{
  "model": "model that predicts nearness at each pixel",
  "dataset": "made-up ball-and-stick molecule models",
  "train_examples": 97500,
  "image_size": 48,
  "crop_scale_min": 1,
  "horizontal_flip": true,
  "translate": 0.12,
  "cutout": 0.25,
  "encoder_arch": "resnet_bottleneck",
  "encoder_norm": "batchnorm",
  "encoder_activation": "gelu",
  "encoder_channel_attention": "eca",
  "encoder_depths": [2, 2, 6, 2],
  "encoder_kernel_size": 3,
  "encoder_stem": "deep",
  "encoder_avg_pool_shortcut": false,
  "encoder_widths": [192, 336, 576, 1024],
  "decoder_norm": "batchnorm",
  "decoder_activation": "silu",
  "decoder_widths": [64, 128, 128, 128],
  "decoder_blocks_per_level": 1,
  "decoder_block": "sep",
  "decoder_attention": false,
  "decoder_upsampling": "nearest_conv",
  "loss": "l1",
  "targets": "nearness",
  "init": "torch_default",
  "residual_init": "scaled_by_depth",
  "optimizer": "muon",
  "muon_scale": "spectral",
  "lr": 0.037,
  "momentum": 0.85,
  "nesterov": true,
  "orthogonalizer": "newton_schulz_5",
  "adamw_lr_other_params": 0.0024,
  "grad_clip": 1.0,
  "cautious_weight_decay": true,
  "steps": 4000,
  "batch_size": 256,
  "epochs": 10.5,
  "lr_schedule": "poly",
  "final_lr_fraction": 0.01,
  "warmup_steps": 200,
  "weight_decay": 0.02,
  "adamw_weight_decay_other_params": 0.05
}
Rows from block 8 of the encoder, named by matrix and row number. Each number is 500 + 25 x the weight over its row's rms, rounded and kept within 0 to 999. All counts start at 0. Numbers have three digits each. After the name is the row's rms in percent of the matrix's.
# convs0: reduce pointwise conv (encoder.blocks.8.convs.0.weight, 144x576x1x1), inputs 464-575
convs0.12 102:543510467497499487495562496469539462495496449521506539486503520484506487504488468523516531482523461551506492508457520511507489518481502508550475514466467461496506492492500503523493468494589473525478534509492504468511469506524485492496495507480547528501496490532503507506478481478520498480474514433528502500472503509484487501544507536529
convs0.13 097:474436506495502522552504529582521497518506471503542533497515502448511493550510468523533493473507489507506472500498498481503467485534518521488463497522470527488434491480520465451478494505534453516495515496476535500518488501512480493511515476483469479562477480518523496492468484520480499516480498488488493473559537518483539514458525506477
convs0.14 095:487502498489469488547503544483518482510512524462509485516538486514508456465478486511499520463476513514478484488530490496491478515527431517553479497499513469483447528514449499519543486483516482510497528498491496493512470531519491508489512517493507500469509512493508498481534509490470500501471530523489490519510501509512469524463510503526
convs0.15 101:484515501508509522524510517517506499505496453504524539495534480498463461476477484483482537469471487509570505493465510495490513490453515503520486485528505466494488496508510489523527517518487509471508476536487519475562475490529536445515480526495468507522517450503476479503484508522517514513501519510482459504484493472514516493527508512509
convs0.16 102:501431501491488517519465531486521499511547507514533495530518470503474520477450520514515504537523495485516537516492514527471546490505532475465524498487508512502537484519537466558537527516520491490482531496485528486514482518478492539500534454475500511520526493525477503495481467477502442561497502501544505466483508499495489500492499480485
convs0.17 101:535532497491520542480491521537494539490450466485485479498514498480499496559487505475506506486498509503526473464497487539483523452525500466472504523496498496494530524512480511480439449537494488497490500453491510502494514508449489493496494514519490544500512489481474522549494481528510520452473511502489529457519484453485477490493480474496
convs0.18 101:520530517493480457518506501475477520520507475494498513510491519522500469527481477496531476524522502513510524462474547491524476464457484479532507503490530475473454489493481508508525496539543488527475487489476508513509480537473531491542515483491445485513451455505505465486481511485553473521492478472521479481519460503515537532498495515520
convs0.19 100:469512479510516483498522502492551545468481524514510504501481530513467505503476490533512485529477497462474493516524496509488457498523502513542479479488503494445538533546491543494468506487482541525490493522505492503509512530483502507495487547526502540463505500501482493446508518487500470479549515541520512508491595484491508503494536479492
convs0.20 090:492476453531513497529501487577506500518506463492527507484476493492508498511492489455528551472461516486533520517507539491483526480567495503469521467488489486571483506518497495488494514525496482466480500553521482496490548507493482506499425508533508509495485494516499498515528500462459506468503497501512455452488456478485500528505550520535
convs0.21 096:501528481486502504492516556476511496508471482515470489525521509496488478518488543502498475492570516493539467450476488521468486524490529509489482448512485451516489488509524491436483549505528496493470499516493536478516438493510479494482494481469460485508482519518490510503515514500476454479438509510480525459509504492529498500527466494458
convs0.22 104:489496502478450511508536504489511514525516456514494560490537500518475494467476454514548533518471529461514508485532485473503478509513488486530483501528500486509491492489483500495522488502503498470483531523455479562551521475470492523545546496520504535516467474458465542504479434488516490536498504519449533485502544519520471456488508503483
convs0.23 090:531511519465508480530500516474477485516506508495507482548534515532482465502506543500503495506481486489466461542531490532521501529484459506469490501518512507514498453508494503546500517472495556537504518485480495505520475503499543510490514511542509505479515493500463509546492424490502493503501555524540530571537588454517484504494502489445
convs0.24 100:525515500510462510507503478519513544480546493514520511483510502521527527438504465491473480551511481521519518513470522452494509510485474451528461507465490524498477484520506465493505497528514528571479524520538452502500508504502521524475514531480539487487482507491536473489571497506504483494511509490496471507512522517500477496476519513492
convs0.25 103:494490528501518504507502491484505500506523507497483457509490503521511532544508507501507493513541541506515542489476500518500520478489504496486540477494539511489457536476515540462520507516522448577514499504484490540473502504474519490513545497509450483542485538522476502479489489516477453462486514545530500464500545478523508478522504501518
convs0.26 097:495503515491467463498523524481529508525519526546517474533497508527472486485497494485496504515499466546490487495596544512525488486495459511501490531494461515479492503500514526482517415454516456466517505482497500532520493529530486501536498532533503514519542490493517524505534463505483460457501532490493488510480509488535494488470503510472
convs0.27 100:483491493484497507547505508594484464497507509503548510508475489492482492508491504464502504434502508464487481472505514526504488488504488494523496540509520506520487498523509489465479474508476479499506508525462506486579528468500500491490503496491472529497478471467483537464523508489488494523512503475497471480523518503477492462513506470498
convs0.28 099:514490533491484522506506486512540503501509460449477532494505472481498515526494512480484499487499510517519506479458485504458546492495524512522492507468478478495451514491500475518461489501510532562492509514526497481515463502514472507526522549520542542483511526463484533509501500466479518478516478476539511552511492527481500470495548508489
convs0.29 102:540547481483479534462486478501471531489493516504488529512461514502527517483506478478511538507511504467531482508491487499532499492552494487492520463499525499483515500507506475482498467551479466516495486492540521487477516442485492508472481471480494517448496469454485517448540483491502469437523519537453508532534484523502495537511488472490
convs0.30 105:516506500502554496526504489489528499509452513460455483479483485502473503462490482466513524506498449532533525500469473491528483490515512494486515495498485454473516488506496503532504472486484493477502463493495523459524507516486555512524478568458496473481512451499500520485493497456491500491491495495489493473492476499478510540519511519503
convs0.31 094:560521480461554452466545508454496502477493485514526515445502487539527503469538528517475517458503527446503481490506471519485496502483478478529500498534495522492486521484516481504522507509499505484519492489463487501456523483525489526516495500481476473507532505498538484502495510489535531509454514503466498496445454524506457507521519507527
convs0.32 103:527525464507533521512486493511441489499518492480492515475504491490481508508486510515501485507513514533461514526458501494524491513493497454494500466459549472515529498500512520532529578517521472455513494529499513536494518468524490509480489540481519498497506527513509502474471537498493510475506479443472484493521488468521503504498499518502
convs0.33 095:522496516450530533485514494507508458505487476529563476472531525488510512536510490497526501534515435489512474516452510469574481458475515479463526431493482572484512531547490483479487494546508487462509494493486512462476529518493540491490489487504551475481504464483521507523455458531504504563517488517532487511466503507506556465486492509487
convs0.34 105:492459468485509475493519535485477477502499520489489455514468510514442500511500467514466513450545482509529546494507510511468519485476491466470494513503545538513471497471517517509539507470514506482489496509480537514496530494457504515504484540481510468555500480523498435476510515495529524562519482505504468509528563467516481499457518449479
convs0.35 101:501496487518531533519512509488501502474483450474542501512499496512533460502466483509488506531497501473488532479512481502523501541498457496475492499560501540444480473490504479511515522502490463528527491447455498508506502445521515540508497522463481494509458463515517467490489478496498496500497507522526498492505480506470478516521512523442
convs0.36 104:516465503529581508512487483481476506484520477522516491493510507488554513472537452486483486493485519507516459488476457480493492500518493503509488444520503517488469489558459530545484467511478515540504455509478505421499534520497465467484476489573484517490479467531496508548452486513520525494534512458454553483508502510489514544490492521539
convs0.37 092:500484511498511505495487440514487495496490483514508532487507488501545534518451488459521431492517514475484541479494487489486511486544457507512505510468523486452507482494471521505538503519481479519477478516519487493495547460494485465502483461495530505501546489502521482507524538519551480509453516528506517470494523491502515487454522456544
convs0.38 096:505456485506486511446471491521478480496492514442499532507508490508508516486497464517469488469471473543484461487486487527484526528479534453502525445469501475474477492505446485488478449543506474549460489572483463454477471490500509509492523511505465475507452542529509526488528514541477527483511474467494548513470517496500519514471488484524
convs0.39 093:526493489513500484477455459536482502496487461538504483512484508505511516512518486537457505488520422489538463459489476487502485498568479485473467505477495517500542506487491502534538541519524484533446507506498456490481536504498464512448520495491602527503499476528497505504534522517512479497466483483485494507526523500519501500491515508556
convs0.40 104:544499493489501502516508506485505510481497520492533531493511439503457473523486526498525524496490503540493479505512502503472511509451511495478509509540509536517493493524533507514500502497505513474537537493491534543479505485525516496514497527487469517540515476533496493482513495485526550501495531485476475454485504487494514524445531521483
convs0.41 095:513504527524516504466497453480483439534550509503467520471497494505492462532483488505499521485503504526515502490497521519488530461492503506479523477440519476456517554497507526502510489551501469463489468475527511509477513496520502518522498473470483481480531500494513481541585450529477462489502497508513521524470459484507522485509477499498
convs0.42 100:484511470542508521489474517465487489489477553528520460494506507515479528509461545447491506457522509506519466475497486483498477507455492486458476531480493500502510528492530496509483512444512497503510495500503520477490477468472513532478508513495498509499452475477487507524497516496492474469534535481480478499525521517477504503488497474522
convs0.43 105:463501494502469466535505494510530503513504511512494533472458444537498511462434457489514496513496533528523454522546507481501487523524537471479469492493522531488492455500534493524512443524536538477468524542563513545502508511517533503500498518472475528512509495516494535485456507522482519496468506504513498450469509474509486488493483518498
convs0.44 101:545501473478516512489478507504485487489468484535520482498470503491475506522530500497489506505501487517496457537476495452522518474481538484451440511468524487521513505515480528530489527536502521457468460487500476507489451489491505511494532548500479487432499480530484505483480544471471521562483545519452444511481528515521492513456546517497
convs0.45 102:544483509491484462489497505495484470501471496522486516500522491498533529501476465527470545486496568508541473499527505520506511498547519500499485534514530486543552503502561534467494511490506453500482486487485534463483506476515481481463500524494540498494501522496456481504442500488539525470483508453452479532480489502497524551488512485488
convs0.46 102:529492526466497464496493515473459514514521514479511469510471529554512490489511523439468490454483479514493496518508506480505459531489495481437477497489499507508466472484501483517529500493514497518485533510483493474514492527529493514483523484502538475543507487487485475528475513491480482524485513545498467502462520540521482557490514451475
convs0.47 098:468513494552475478458466502499496452480515492501525555513489523490492507494504482541523511514541566551533508501512501534487517493445485479520515453479547474530544513487493537486489509529507479507486485540488480534503478518489511508505500519494519517469559516460492489484523492467497495432459498514474522487500510487498483460482509491489
convs0.48 106:486493498486548519503506479518510514497458504518494487486535540502515512565505525500530506513511522481497492463521495461488499472513491514484524468460500463529501554506544500474511494519487488509525477520494486474476440480502529500484471526487484493487493480517463502463545481533509542471498473524505497487482489474499493475477523451485
convs0.49 101:493530529508445515444491506520513518504515522473467544476496485495523506452492520495484511513496484515508523511452556475450500506519484494542510495451508555510502541469497510497512515505511522498488509474529502520513485490517539484525476526481530476508485482493517554511504510452470479500518504524529474480516493517473487523534476496454
convs0.50 105:459547497457497468497494517481530476487487508547481511509492519500541513552469550555558542460465557497537481511480507489469513493474517528485470530482527524520559541475508513501474466515527528492479510500477491495440500481478498497476491510541448451500491511502502511547461503471502525491477483518534513469470459475524522501490525458510
convs0.51 102:480509490500500569514520485530536509485457508498499500452509479508508487501497520490510513520513496474496508535527490505501492461494525497455514499521488515473513531529513503500457527550473471473466511483476451537470485500461467470507500508470462463500523531472497502500506507500494498502521480489469524475484501481505513447496507495532
convs0.52 102:506520471524435472500495478505508498496509469521490497482482498448484472529449515498472494500525488529481448475471517528512501498494480532503561510529517475492454497504485512490479555546544521567529459558529527457494517519450472483470539494467571479516536458479509497481520500488517454540515485514518534468470518477511520516482526474523
convs0.53 107:563434504472463513545455513530500499507506523492559486485510476488517464533498480465490492487524511484477445495476506490522470491547561461476490465524475511497493478485520527497492474522523514484537530529459514478475488485527487495489496529495492478471520517479484471466419501495525489529522505480494504512509504477460502521520494525516
convs0.54 096:480508516492500526505515483506479508471454554470467506514526461494470530485498477515514490533521476455520501490523507489515514439492519513492505473539510528523506512521499524502493550449495493507463525501479492545490474514483478548522477481491484514535510521484502495489456543463489519498505492523475439469504477465459516497435481551495
convs0.55 092:521527503539555527483506513520510486484524437515504519506467510546554516457497474455485506487478502503430513496521526490515515480492500472496474477463483476458492480477515529500465496505518512520516528572518478551490548477516495515524481497507514518469439532485510522487495540497499505478457509522506497437510519507505546504528506531524
convs0.56 104:516463511466472513499459459523509534515473520467484504500500485528483478483503536531454504467503511497485490487509508486497529514588473537506471465470493448480511487445534479528502514499526517479503513527454533460488503517489479521520514522496467487491518510462494487545485484474538494493492548545510540487530552500496500501508527494483
convs0.57 094:525442505549555503500503502490538541518467539473520491488524512479475464493529470568499497468504529496501490511515508462518477512514531521486524486478445502514523456486519509494495489524519513474491473477484469478446489481487482501516547515517518489474487528523475488439518499533506502533476514490501493492502510475511521491489511504494
convs0.58 105:471473491531509541512546541471494566499479509497540508484502545515501486541486511479519472497469493492543531488528503475469549494468532534540528541500469562491480479517526514435464486463524510497467504479485505451522487478522549537536513511501494509525484466482513490477545505483514446517503491520497500518489484492485498476493469507479
convs0.59 101:506505513497549453539514494482496521490465455483479512481508513510468538493545466480488512499484476457481496513508506495484533500504566491503474471478485496456536558508500563468460503499506538526514510490480512523495501518533456464473501545570545500514534521453480568486492506507536476508515510525476557456475473473477521537493488493482
convs0.60 100:477488502502541493508499486506492541535514507516460434516468467513514450520543477493501501488487512479519539460490509537479473473525488481412470504577505494484516486517494498489481557485504498507579463540478537509462487495450501503526494514487490502491487507476504474522489506446496514535479516477474515496488550490512493493475533497536
convs0.61 098:534497459466489489461486525506487491512535515562530536535474524487464498530521513467505509543489519513442517490588536514535511488484483528514472523473518480540552515494497509511487480502487500557565504506521490520505481486467538519499514493520546426513542528516464511501511479488535534515522518529545443537535500530525474456467496498461
convs0.62 099:477508469534550530504503484498481499510525469501468504500535513540532478495508486528505512502479517506523482549439505474495495482501479502497469497520509499475523446515504500500505502512529502503471482493496507474466486465484533507475489496519532487502496505552500474515497519534546508481507552505506554490504479516480512517487490477591
convs0.63 103:509506484474517526513530483479524511476518506511511476488527566497505531502509541477549490478507480472516447506449499501480526528488524483489490494495519566537505510488517520501562503465570514469450464491506490458517478510506500491509492525502468455506420481463500533453482486479450459514513520484493512511531474572487502502508477480478
convs0.64 103:510511534489484517441465501506507498501470494526518497461521479486436508510504486545522506536488481500467543485488498506489514505474477538498432525617504456501510519564481497484500509556510505476508488496471502558495484511456500470503506478498494511502520513508453492474544493495527517560487519531467511480534532484495513515477515484482
convs0.65 105:483492493501530514479509504498482487523543514477512465498521501521552459512485511478519508492509500541469500524535485511530501493553463451521504496509452519471532527481506517493478456509511534490526472476511501472505550523474497522518521504531501435496507537518498510504540488525491507487498490498501523504510530560497488502481497472551
convs0.66 100:523487498481530470510530515519521480516473504473521545497538462494462539487499502516540462515522516479484506499520492504461502492483480520485490465497524447495492507486457488490470472509495468486485501486540478467538480503488476489537470493493483511481531483538536536495520559519475508492484534455488507529478508466471564514491503529523
convs0.67 092:535477470489511467508520486455499510494490487551479497502504477505503489512506512487471550534483456522508528490529531491492477526514515480489483493520484470521449524509498506454539493477486483523526514491528528471504408479484522516525508488489488500528490465527517509496488471511489534520465498472515521491480489483508475531493462508524
convs0.68 106:490527507500419466541488509503483499516547501527516482490521478509480503466471474512509531479554490511489518486479509499478501521468500485494478490485509504474559487456466456493562501528501496509482498515460478507483454474508522559489498477480501517519490466503523504558478491478502539498484497488495473498510507506457487543510502515515
convs0.69 104:492514488459510512513503531482531512481523463465522527480494475472504499507533475508543506472522487540490489486479515516500483536534495491505564508475479492518451495434500530506496448506496461483539495501484481513523491513465467483516502486477493555505499506460485460489490463488490495460468468496485491477524466475478487500505503487537
convs0.70 099:479511512506463485538520525485534490503487503495539485527488477505496498499526489462517480529499499579501490514646547545465478490460513511495519493523496530509494482486496529500491463497482495448571497511499534504512481529499483497519495481494480491499522497487500492475529528494502469495519514505481488500525525482485480499482478496489
convs0.71 109:492524474517499514509480512477493458486479467479502501492471455520493459482507459495484531493492462443502520497441494503477491529502461471511522484523475441484487534502509460497515575538522522483535480525519469499492513523529502532521509481469475497497441489493506456475466499491465463485493509467510475485554496540500505486521512567555
convs0.72 104:519502514491521540513502532497550529509497512470517528506522517488511496535479488499484531497525509422489485489494516477488538505493512540491442503511529564469497503519553490503531514487492486479497478484489496522483471482487492485492514437466462517514452472496517528482515487496521458542490499524478508463517474489512515494473478523480
convs0.73 096:543496522498525576495513491455499509493521502536473499492461504541497504523506510491458502494525520493502511479472524487521553493456510524463499536551497560466510480472500485441498531532509496507467468469468458486541533507429464460484549500492462486523464475473499478518499512489530467521500492486515497468476524493503510520481479498539
convs0.74 096:471513489509531482482511477485481466504493485507491513518499477530557488481479523471558482524496478496471459528537516512497492541520507508480519515516503516503533491484501523532489502550484462535502519530453481514506484492502497511542542505504509481544507492523509433458516488496507480487498532512509492515513487494502495543506506507466
convs0.75 099:463490489477508471466531470468485551477528543514514523464469497508544479496498535490500492507509534472510512510492480459463461502524493482543496493549493522480479512465521477458489501517468511471481494480448494545494526497475491532500507474479463488545502513507493524497476502491516521515510519483502415508512502510506495467495522482512
convs0.76 105:514480494455517524490493483514507500507493525501528475518514506483467485521506542489512456503494526519481505505500461505510521560464515486467504479495503480519509529531503461525484519514514488493514482491492496469513480492492522503494487479478474517504501500493513492506480490494479492500510530524489434551515474486504508487499512491426
convs0.77 102:508514526497564502519490444500523504504518540536495510492491520482529528474500499512495493498466547487508468503485481447483538505558510544482505517515504502479522541510530506474549465514444502487499501489522451526498500531470471480459491468494451503480486493459462526485474480488510516493468493520519521453511491504498467514554538516497
convs0.78 097:547481496425483479537492530517475483511459550505485513502475507499454521530569457471468486499477487477468478484506492515513514484412531508464524442466510465470499526433466487523541518476485504520521504499487509474480459457509507525484520542472503489470511486533475507500493475489433472488564461514518497510483522493475453559532456508471
convs0.79 103:493494463568475492516498489511533496481508481454530520482490503457464519499499475527518509489489462493456438514475513467535477466529487511542504497479519472523551499445497536518498484522501480512480514549547490510494510503540492503469489526462508520485468496501503481500490539468482492505502519498485494515500485489506503472559565542525
convs0.80 105:498489505531493487527508489530527505522465499459490484520527510468510498497489488499469524524493516553500517520537538466487508528507525525506570514444537507493519509476513544548484552520491486506461479545538484504510453492548489512493469515486582525505506512481488479522543481542509479497483496498458522496464477454491511467533494515508
convs0.81 102:492469475536509481527516479537506504495515457525495541501464533513508472492494473532490498530508536475545475493488534511509473498507538533492529458482512505519465480509495494450485494547493535492485512544519485495473482482467525471485507506520589461502466449536480493471546469538513489517483534523501514516500488473513520518501546508485
convs0.82 095:510505512448505489514492507410468463523509483502513506510504492474479508468511524487508448423479469484480509488494511489511521469502483507516500522507524489524517494497486499517577515494484500505492495484520497523465523507488492479520522512487491494527551471519495528492526535522509522516447475490509517508453485509494463563570473513517
convs0.83 101:502515512473504500502510454507520506502475475528488524489485477511491505506482487469507526499491505513521489502515499545462478531521530505491461492483495516456492536472500524507457439469538492477509531488471523486483500468472498512487453519509489453534548459497490536504506577517492471497529495472502492488497513516487561540514507530477
convs0.84 098:464501489498470508524466512488532543510505562500506525478514493491480489498534535505525517498495522501514543521506481524472527518516520487526509460472527457487503494495505499525497523523492516504517503505508520529467520542478483518508470504504503491505504471481527516498530502484493503494484475496507537511541492524499497525509480450481
convs0.85 096:544543562531488518508489504476497498506526514489496488499529508555528503489495460548504480480462493506511494524500570518499490532460497545453527542483536467442527486496479534492500502491551461499501478526499452541478465508496533529502501509527471518498519455508475474509472484512484483502493554528507511502470515539494529494493498513514
convs0.86 101:514517501491461488513482525513507482517522512527477508480455483488468498463489487504455491515504533469505502502501517507507546536503486501523512524513523525492475476489542517489492523503529467572514479476473509479518499438516472492479504506506521531490480513546501495477519524528500506509506478464490554443450505533493519500507500515495
convs0.87 104:479495491449528480461519493505510545507552493522500493484485437493464460519441495490538493510529505474484522516446513495535504518535517499540466525524506486509501493500529499487488501494524506473485517493482485529503538522494487492498518469505522530483468503504485506510546486485535491482529523470471487489535469477518496532578483500542
convs0.88 103:583505504472513477472489475474476522524497521464569440486482469510464476490528480484494513474506539481473482476503516522483545548470528476494524482529505527535485485497498474512524572493537492514485503510487497482514501493515501534531544509478477486467554492524468493495498455466497483497478504471513547468479505516508504471477531527503
convs0.89 094:530519508498529495486528525552511518498485518482479456482493499497503475503521508495495454459536535539523533476498475512509517490485477473470483531519529493499532488514503493503462535512515522478497495490521484452539447510489475526492473559472513522473503515522517451510486568503494503507488517469502483513531503482509481526501520489494
convs0.90 099:504498510470481503488493473497513518494445555464462514500491485508521480487526489518478519497476472448497525502506504477531525513527530491517493462482495536541522510487528512429444485541535492560517480529532484445508501549507486484483451509530523529522463485494482512488483494564538482497454518485493519528487505505458485459523508499539
convs0.91 092:501522467485496533547515530492582518513484514509496473476459503487507486524489472463489506535457548502515493548477534499537535470503517504516522518475537466490480497508496459480501490494528491496495534507453507477444484527496479531492519491532526538537471495506511518506492474461451493470543504453523525490541499483500508529492489445535
convs0.92 101:454455489478516495552516480539504476499524482502499519478495517487535480489478475541475506517522466454475495473484515445514515532539475496446531477500513528529492484502488500496519464534496493521512463537523474478526523514481478523489463502494520513520511472488511506504510515509468479543522508442509516504512477509473490497492526498516
convs0.93 097:519499494498489480470526496536475552484501506518537538454494497455511555508475531516523497481494501490479479495505524490519500476494489492519473527506495462508543510486486493541450512548514504528528508492484493482510525533497467493499524477459492542454521512509488504478507515452479478506489488503506496567480464513462504475490487469498
convs0.94 097:501496496543525491507489497506515477507529485502503498525475501505519450529527452463506509465523549506561486499483508546486514489518474500466519480547465538490487490489529525499498497497507466481538490484460492496475493464496493477456511501528477477520508539474475486534488524564494445520504527475511520493466486460534484507508508507505
convs0.95 098:569507480479488507516469467466456498523505456505517496479522496515542511503523497477494528472530525463491457456478457475494481505477487518471426456485532520491451478529486493519542504495512518494478546519448433509497465499483516502498508510505431510537510444560504506523482462512472471544482516490488522525507463547534463522478499500483
convs0.96 103:453494475487551531499498491530507479484479529478465493492487452501498504489517493539473507503523476506486488482507530487474515516544526518507495489537497518418511496505496495560486495514478494494478478481481489575473513494512491500477555487499516497492529497483537467460509597512535510499531528453480559505480468481528532502505473501470
convs0.97 096:475501496474540510463474477488562472504486517560484462523551511494473493464476456484480500548506465477505471511515516487466528507481483529474526514510504518462500507482460492482508491510516501524513462433482514517493512509476529527478482517483530504536533511487513499492488559543508514456472529492490454509527489486485541443546463537467
convs0.98 095:554507469445497498482497473493534521492479474502447476483498499511519483499490508497516478505477479511500530509517496525507531492598517505503489506488512526514501499502504505481508506480508489471485490504455518527484517437492518443498499478502442484511540538488478477503501517564546491485517496490525545480482512500536509436498516475503
convs0.99 102:488528535485509535457494502505553490517538503478483514497443496520489504442515496494448497505536514483477537547484496497469538501495504507501518533463544502499493470487509462505546457474495529523502458499543480512484557514538538467507528488510532449501455538515519477488493513471458490480500553462512494520540482554501473534541479485505
convs0.100 096:526519493500506515503492499520495488485507454478505469498459486514529524507474453525482489488526511502509504511454540483526486476468532477556527502477474516499482493442453499533524498495549496555504493536528486481542482484486475472479525466493516531516470506484481454492546540506491489504484490485564533505489500448498546518520477499534
convs0.101 104:535491494505541527492504506520525526478472419468544520495504517483529505518594482504479501507482508529477521507498502498519548477483514486457490502445506520471593479518519500513471480446477484484526487502477508466490500497490502536451455516484505517522525493488466491471484503520505539525515531517463504477506481473489472480521489544522
convs0.102 104:512528511443512505477523497462526526550498490478463515500467479522533484468445506474515492531517464480502504496504528487496489477530473490491462519514520522519458498515461500500572471527510469540499466495494552537516449523483508468476471550511485549513467497509535486519457541484494517513504488477485523482498466490467511545465474493545
convs0.103 104:494558513479522472537448544498478492531464525512478463528472489530500500507499495503454462501514542543489461464530529488486478540503491524484468494529524498532458489507435500493526516525495489484511491530535533506489529500505505510489471538521492551484526502485510485479478486526492506481507520489480449502484499489492483477488461476511
convs0.104 094:479484522498418519506477532474518517461511494499469463499511533486475515497470496495473521468492569476532536546494536478480501513513478468500519475505521473498504502467457499532463465485494521499555511504528463510483492535494495532508499513476556484475494490498452480485530531509483526499519505488509507490458483505507496501506505509545
convs0.105 093:544503507528429506523513504541481484468518473492539488508455479493483471510468499496531500473473515490513509488448525503480487522483530483496534512492464481506518496467492498511492472497491489440549481475465491520533491518508497523546485495480473510489504488513538500564499490484473496461492427513506499510510457495507516494472486506507
convs0.106 101:506481509532482503485501526480502501514563508524483523527451485495492481518508515536489478480499542489507492476496508537532522499464499478486537525472456479508494526471517529490506484493513520512522503505538493527534528497518474517533507506491557505502464473493455490477517497451474462518501517468498482543541487507520527476495578517531
convs0.107 101:518488501507486471493515527505484450541515509503520514506546488470492515494521511486545548525493519480449502493525490467478544540508492474510513479486506530524550471513538526499564501498523502511568513468466539489490488477533553527533534500528558498550504469534468547506518488501487526532485527517480529497566507492483481522489490486450
convs0.108 097:492533550484488506476461489542559541504467497499472484495469514470509521499492488471493520505476505505502487544485540498496472455556464507486507542511513478508531492511533508510459476527475494491470523510547478556493488476493503488471492476513437524521530497471493498503497466490497512434481455536513456490485490490486463545526508452517
convs0.109 103:495528482511499526487472502526504532493480496486494497494507503504547437491526522492498496502498459500536477561533490559492513528518497496443513519491518551468521527522518521515464531488494472459536521519500490480504504500502500483452507506508515532496486470437521477473484492514508507454515495514505489487511466488475486490454473478514
convs0.110 098:493525542487517469514479507520473532490447516505479500496511463454544474484531481490545510506507546539494538508448524487516532498465487505497495534498496539482465496521499484452468504509506496525526524499507521519511469470486485479556475521454499498529499499534523534528502509472512509504461484513515545490504496480534549531481526517504
convs0.111 104:540506506488474509467536509476515486516547500472489482497503495507534509551501511464496497492509442525500497529496501470524498534512491472492557487466497529456507490460516522482506509550495501530498504478489487454504477482489477488491545508535454455491491548530505507482531503511445513514537511532492489518544501519521500479540499502511
convs0.112 098:465487486495490478493486460537480480499505501489490497492565496514477498482479494458480520485530514499477500491514497537488492493491505455506487505511543498514515492495488494532503513518518533515489513474489451514480506481454510506479534457482490447496505504454474501462513499474511494482512534511513458512537540461487515462537479491472
convs0.113 095:485479502475489502472485508489524509496465489482528572498502485531476484497520521484522474513483513514487488466502537521434470457456510490518553471453487490465561513517477470482501468536516492519482508493503475455475463527505472560496531530469543489507528472543503483491515509498506523501482510550501493524521507510496501466459477489524
convs0.114 104:464460501493501528501540467548478537507487494514486522466480482517497552486487491494485526527489445507509462525500517522505494487510499499526509493491487506542503499494479489532473542569469462534491484484482487490513480513471482488505506490475517537519527500488495519485505544451475509480533567490490496480500461484528497527472492464546
convs0.115 105:557486511476528513438499502472518518500478437510515481513493503517500480490526473513518504484504489510493540480482478485473532549440496540488492511498544500484500503537513507507441513487538490519475464458467488471499475475531463508507497505508525495472495490490482524460491487457505571519521536510484504469515529527524511500510517506478
convs0.116 098:472489477496524478476531484497506498483473523471477561514527507462477494508531547504496502499456486557481524489464483503509555483439525460494521480493513474490503524494469518512494516496516498505500476480546497456489511490491486500527527496523514505474506471510489498507502520501473505475473458490507493565518518467470558516457540496464
convs0.117 100:495502528511522605501484474548531554524521526474504482470480474523525518475499499504483504509515536490541498521478541511518508517511504535471544490537535525489495453497538506533508557516504513503498509501508457480490530458470500526491459488434497532481526476498515483522491559529514510489483510448502523515487509508500516512483488448548
convs0.118 099:498512517471516536510502531483527537519483484533523505485496474507511537493499492482499514538511513478523471509508498542491483458460495503481496534495519443482527501526465521493485459534543534488424501524498525485477508519471531478492477482420542461500530501483477552479481485491509472490437560495481478540490448474483526505482510540485
convs0.119 098:504508522469500525478476489457537522512505475455505512508491515498525482516521471475477489518485494505454470483492521488476503546491443523529513482487513487488453496499506506498494490507546466529468486512550464511475490535504501507455464503459528468494458513526541499542499535508515525490407490512449524476455466501561530552524454491576
convs0.120 103:539486475520495499523471488473472462500545470520499513512482486498531504514550464490484514491488435474526463463472529536525460504536496525499483482544489479467476483498528460482473509492517525490496501515546478478483579556497465495486481475552537523508520522490525510533534490508525462506504511512497543526464501488488528449479487495504
convs0.121 104:493501500526527516504494530582512496538507490483497477501518485455494513547487498530509508509534552478539542490496497483520536486449522491532473495465518508565513462491509503499461504461478520481503474497476516491572447512497462491524479488511483497483502516535526498542546468459492530494544521497499489481524484452516494528469530455470
convs0.122 103:454443516475506522510534512531511509507496524493529494500509479443506490533508516481509500478500452489472506503488496480494525482530490463477517510522486545528527520512507473532489498535483490461504482494485475575528474523519472480488458445480468513484517475432513512488465484490511482508490465484477484548480437473516477514488515494488
convs0.123 097:532476481489503497488498490473532529512496503493500518502460502519486548498504470492489517499478543522530494482468568507497514512453514529463559491494531496530522479465537532496463449534506492515567482521458471507522443449530506486530470519461536501473444462495481514482515490493497460486487489487505478511493500534476545468533492523502
convs0.124 102:493480500486527494498541481467494470498483482494508526512502518473506509539527537522466509495456506518475473494479538517512481499449512484507454489462506520519542538479477545499503531474499525497493504502499548522483532500522475508468501531525468488448495503484522535533500523487518541447497499527476512498500518475485494545492517506517
convs0.125 094:483497540454517485487500544510474531482504475525500464525473556473498493509473535529483497445498515535461514470565508570499472545531531476496536516504535516555489498517526529499482472458500441470529522533521501500536553502487475480479486476477498509496525507514496524488497451504484507502564480498465456485477551481506506488466504475480